config.toml
model = "contrastive image-text model"
dataset = "drawings of small networks of dots and links"
train_examples = 97500
image_size = 64
crop_scale_min = 1
horizontal_flip = true
color_jitter = 0.1
tokenizer = "word"
vocab_size = 54
loss = "softmax"
embed_dim = 128
encoder_arch = "convnext"
encoder_isotropic = false
encoder_norm = "rmsnorm"
encoder_activation = "relu"
encoder_mlp_ratio = 6
encoder_inner_norm = false
encoder_patch_size = [4, 4]
encoder_conv_stem = false
encoder_depths = [4, 4, 4]
encoder_widths = [80, 160, 320]
encoder_kernel_size = 3
text_encoder_causal = false
text_encoder_width = 256
text_encoder_layers = 6
text_encoder_norm = "layernorm"
text_encoder_norm_position = "pre"
text_encoder_activation = "relu"
text_encoder_mlp_ratio = 4
text_encoder_head_dim = 64
text_encoder_fused_qkv = false
text_encoder_bias = "none"
text_encoder_qk_norm = false
text_encoder_parallel_block = false
text_encoder_inner_norm = false
text_encoder_drop_path = 0.1
text_encoder_positions = "rope"
init = "small_normal"
residual_init = "none"
optimizer = "adamw"
lr = 0.0014
beta1 = 0.9
beta2 = 0.95
eps = 1e-06
grad_clip = 5.0
gradient_centralization = true
gradient_noise = 0.3
ema_decay = 0.995
steps = 19800
batch_size = 512
epochs = 104.0
lr_schedule = "constant"
warmup_steps = 990
weight_decay = 0.2
Rows from block 2 of the image encoder of a small contrastive image-text model, named by matrix and row number. Rows with one number belong to one neuron. Each number is 200 + 30 x the weight over its row's rms, rounded and kept within 0 to 999. All counts start at 0. After the name is the row's rms in percent of the matrix's.
After each neuron's rows are labels from the 100 images, of 14848, where the neuron reaches its highest value: "lies over" is the class under the peak; "top examples" is what is common among them. Only what is clearly more common there than usual is listed. The data: drawings of small networks of dots and links.
# fc1: MLP up (encoder.blocks.2.mlp.fc1.weight, 480x80), inputs 0-79
# fc2: MLP down (encoder.blocks.2.mlp.fc2.weight, 80x480, transposed), outputs 0-79

fc1.99,094,229,221,208,214,234,171,230,112,168,188,163,188,189,193,185,243,217,182,203,173,177,157,230,209,249,180,178,224,223,154,209,230,227,224,205,181,220,153,262,182,175,153,221,199,200,228,257,144,225,190,214,227,217,219,218,163,188,229,250,185,180,272,214,178,203,201,192,207,194,222,235,210,213,180,144,188,200,139,188,187
fc2.99,096,183,162,174,246,174,185,230,167,177,261,225,149,196,169,236,162,181,201,160,158,200,256,191,218,163,263,221,179,216,197,182,198,181,215,218,254,223,205,200,249,158,173,131,168,185,179,214,167,203,204,192,190,216,212,239,229,184,181,200,227,151,211,201,184,151,204,225,171,207,265,208,201,198,197,152,188,226,184,252,167
lies over: link
top examples: two groups

fc1.385,093,232,224,182,155,224,239,199,191,218,200,183,210,207,195,181,188,179,179,238,179,213,206,226,220,233,146,183,155,195,256,191,190,177,265,187,131,173,236,181,171,164,230,192,183,237,233,165,145,196,187,194,176,259,178,223,175,222,231,138,209,211,181,170,172,256,162,218,160,188,190,258,180,221,187,219,212,210,192,142,209
fc2.385,072,187,202,198,214,184,221,156,209,219,208,162,210,154,250,222,191,195,209,226,239,185,185,225,184,223,145,196,170,237,163,138,190,196,228,179,226,179,192,235,147,231,240,192,262,227,216,222,238,214,290,181,187,255,176,185,180,188,227,211,173,242,202,168,199,224,225,200,207,184,156,161,199,188,193,238,172,235,212,134,229
lies over: link
top examples: complete

fc1.370,104,199,197,183,216,242,192,216,192,184,211,188,205,210,194,217,171,225,164,212,207,148,162,233,221,237,225,174,233,221,194,149,187,217,227,208,199,174,165,277,191,221,144,193,223,220,214,230,135,221,167,201,199,194,200,233,142,179,198,255,193,190,194,153,194,227,211,246,203,194,187,247,184,176,123,127,208,236,160,228,172
fc2.370,089,189,206,187,219,165,158,193,232,203,230,266,179,189,187,272,220,155,205,184,194,217,233,177,209,183,162,193,194,223,184,215,176,179,248,197,266,225,171,169,183,187,187,163,142,176,169,203,185,217,214,196,192,222,196,239,204,208,223,195,251,138,232,212,183,206,177,209,141,164,275,195,196,158,199,173,228,230,146,246,200
lies over: link
top examples: complete; teal dots; green dots

fc1.420,091,200,241,206,184,187,245,239,147,235,182,196,200,190,250,196,235,108,101,200,208,169,210,238,191,178,213,189,171,219,169,247,187,232,207,231,174,218,218,192,194,183,218,218,212,158,170,237,216,213,214,155,134,220,168,223,184,161,229,215,168,187,215,191,227,240,237,159,212,214,187,183,189,225,165,185,197,209,179,181,230
fc2.420,101,215,172,183,229,181,237,191,177,189,258,177,164,167,236,198,233,185,192,190,195,171,164,195,198,196,183,188,193,136,261,214,146,170,187,177,198,194,230,179,203,192,216,208,191,230,188,250,206,179,146,153,165,201,188,217,194,261,188,226,193,180,142,244,229,202,210,168,112,186,185,273,167,186,196,212,172,161,221,188,220
lies over: dot
top examples: black dots; blue dots

fc1.52,099,255,247,199,199,193,211,211,227,213,194,215,205,249,261,231,167,129,165,163,206,182,215,244,177,134,161,195,171,220,183,184,184,262,186,198,217,177,181,276,206,197,224,210,162,189,193,223,205,231,181,192,97,188,228,184,196,211,193,197,180,197,204,178,179,212,220,169,234,226,190,205,154,156,186,199,220,175,187,213,172
fc2.52,108,189,177,178,239,198,220,177,183,155,217,184,129,209,197,184,218,186,203,222,177,138,154,166,203,181,200,165,170,202,207,237,202,217,231,249,180,185,190,204,178,197,224,173,200,174,180,206,226,148,217,189,155,166,205,250,204,236,254,266,223,174,217,209,220,229,229,150,135,181,177,245,202,213,165,188,205,247,265,217,176
lies over: link
top examples: complete

fc1.98,087,225,194,201,222,230,207,208,186,223,197,185,211,245,206,172,241,218,223,172,218,193,198,117,254,213,215,156,205,143,158,239,142,185,188,212,184,208,176,214,195,221,202,198,203,201,199,172,171,151,222,246,248,183,192,205,181,207,215,209,188,206,249,185,261,169,109,164,183,115,204,197,249,206,208,217,208,191,194,218,211
fc2.98,099,211,166,204,148,212,203,206,185,150,198,180,134,245,181,207,190,168,186,193,181,184,193,217,149,185,244,233,199,191,189,157,127,181,186,218,202,194,198,176,177,181,170,166,193,179,187,234,206,156,180,177,178,259,181,240,176,214,169,199,245,198,209,178,204,176,188,193,242,227,213,263,222,213,239,134,160,235,270,191,165
lies over: link
top examples: black dots

fc1.253,111,234,205,180,189,239,203,227,202,183,218,165,189,189,206,190,174,212,164,219,257,223,184,236,215,164,126,189,192,214,221,131,180,191,168,190,182,198,238,187,211,235,208,182,194,169,202,249,263,263,155,191,176,184,207,250,199,221,269,279,160,188,230,226,151,182,212,204,181,200,200,211,156,240,213,210,225,187,196,183,206
fc2.253,088,213,188,198,204,242,227,159,231,194,228,185,152,165,194,186,229,153,232,170,228,193,265,249,159,134,226,168,245,215,170,228,200,172,224,171,201,198,202,190,135,260,235,161,204,211,208,232,225,142,172,209,162,222,219,179,180,201,209,194,205,145,195,239,183,180,175,196,183,202,164,183,177,188,175,183,215,215,210,131,225
lies over: dot
top examples: pink dots; complete

fc1.432,100,229,191,199,160,202,158,174,187,215,180,156,116,241,211,221,225,174,176,223,193,184,228,237,169,222,198,168,157,201,197,196,200,249,204,213,162,180,223,149,218,214,243,211,219,202,232,206,207,199,179,191,223,236,187,185,199,215,241,161,167,137,186,135,203,223,229,169,162,188,142,204,196,233,130,182,244,227,239,184,222
fc2.432,086,204,207,163,246,224,153,191,220,166,155,197,209,211,257,144,196,180,214,191,243,208,221,193,244,216,188,178,208,180,196,213,237,195,191,207,213,157,252,210,258,192,231,220,213,191,207,171,200,170,167,218,161,250,204,208,224,153,205,238,256,228,174,252,183,185,225,202,192,189,152,238,144,158,227,214,253,165,183,174,147
lies over: dot
top examples: teal dots

fc1.334,104,247,207,188,227,192,207,242,217,201,239,206,211,234,262,250,184,138,116,161,237,185,251,199,184,187,200,204,189,232,169,179,172,237,203,238,229,233,195,194,145,189,196,213,147,217,182,224,188,216,186,185,160,170,174,179,201,200,183,180,208,202,208,197,175,221,196,203,177,263,172,182,158,236,187,182,239,127,162,209,176
fc2.334,103,202,170,175,258,164,196,232,198,206,160,208,196,209,177,188,221,252,173,153,192,187,187,166,183,272,264,195,256,144,186,243,240,231,227,217,165,211,195,149,171,197,187,189,208,167,158,215,248,219,186,221,224,183,231,231,220,201,173,213,198,187,220,234,184,217,163,167,204,135,175,222,189,173,156,232,206,221,252,220,182
lies over: link; dot
top examples: white dots

fc1.146,102,231,210,176,182,238,184,223,141,198,157,180,222,193,205,201,200,196,164,175,216,203,227,190,209,203,183,221,170,235,185,151,200,260,194,251,206,173,217,183,137,169,197,286,177,203,217,194,228,278,202,198,152,218,194,203,184,223,203,141,200,144,202,187,189,213,187,166,244,167,222,197,221,204,111,227,192,207,183,199,217
fc2.146,092,201,209,209,257,220,210,207,141,206,226,245,158,217,163,299,186,197,186,183,133,206,228,195,215,198,207,220,162,252,177,257,198,179,212,209,217,225,161,185,193,163,177,214,204,178,165,208,247,213,192,240,162,192,196,233,195,210,198,226,214,173,203,223,178,202,231,208,240,149,191,229,154,198,245,178,216,266,238,185,194
lies over: link
top examples: purple dots

fc1.140,088,210,219,150,173,213,219,189,233,189,242,211,191,183,209,215,197,121,188,207,227,159,195,277,197,169,204,198,166,174,221,186,192,221,160,191,209,123,215,227,202,187,213,219,207,152,198,233,230,236,203,195,126,198,202,236,171,180,213,236,169,171,208,190,197,205,246,150,168,185,169,202,124,182,164,169,186,221,237,162,204
fc2.140,070,220,187,183,226,197,209,186,167,177,196,176,154,139,226,250,210,161,207,173,193,171,210,203,262,164,199,224,187,159,220,312,233,195,221,247,189,199,194,161,169,195,221,187,194,211,179,231,220,199,174,165,194,192,200,219,167,232,158,170,204,188,190,170,182,197,175,160,184,219,232,284,154,211,159,197,194,181,218,236,179
lies over: dot
top examples: white dots; complete; pink dots

fc1.239,084,203,237,201,155,183,320,201,210,164,237,176,193,187,202,194,181,192,187,217,187,213,212,187,217,200,191,194,179,222,178,197,180,203,188,214,187,197,190,217,205,234,191,296,175,180,148,240,219,235,141,218,185,181,208,210,187,161,237,167,218,205,210,201,186,120,195,184,153,197,170,220,181,176,209,166,135,221,205,166,225
fc2.239,116,201,211,169,200,222,116,220,165,159,171,196,204,218,171,184,217,167,211,177,225,184,264,256,196,244,192,210,194,217,177,209,203,202,204,238,193,188,224,201,218,231,183,142,168,242,209,207,222,214,195,243,221,232,217,191,203,171,187,153,207,200,227,198,178,227,135,146,202,191,234,216,219,171,153,203,293,225,170,187,150
lies over: dot
top examples: pink dots

fc1.114,084,176,200,191,168,225,191,181,148,173,184,198,187,221,180,152,221,194,236,231,258,201,224,246,233,269,197,162,173,209,240,237,174,177,151,189,206,206,180,224,179,237,202,208,187,160,227,166,182,174,217,297,210,224,200,212,150,239,212,209,191,178,209,152,199,179,209,206,141,182,230,259,223,240,196,191,170,224,195,172,201
fc2.114,086,224,137,176,210,226,251,191,207,236,254,209,156,190,186,162,238,188,151,159,210,220,214,191,143,194,215,144,206,169,221,231,176,179,215,191,208,210,273,203,177,177,202,178,200,220,155,221,180,171,141,162,162,234,230,202,159,262,132,191,178,181,221,214,181,192,181,173,218,191,183,239,237,178,211,199,189,176,176,212,196
lies over: link
top examples: complete; nine dots

fc1.74,087,230,211,206,166,212,164,183,89,217,135,192,224,195,196,191,286,178,222,198,210,190,178,205,229,202,149,213,208,187,192,221,235,228,193,185,213,175,223,240,207,182,183,214,174,216,214,248,203,223,229,223,178,234,191,207,197,209,208,235,183,160,237,228,198,220,143,164,235,209,265,212,214,230,170,162,179,168,155,233,208
fc2.74,092,208,165,157,214,214,199,234,162,161,193,210,195,190,119,183,157,195,189,162,178,201,216,174,185,180,256,264,217,181,225,163,244,182,193,219,198,229,204,217,215,161,169,168,202,228,166,152,180,238,215,221,201,200,204,255,219,158,153,250,191,121,236,225,215,202,204,200,155,158,231,241,181,213,201,214,202,187,193,237,217
lies over: dot
top examples: black dots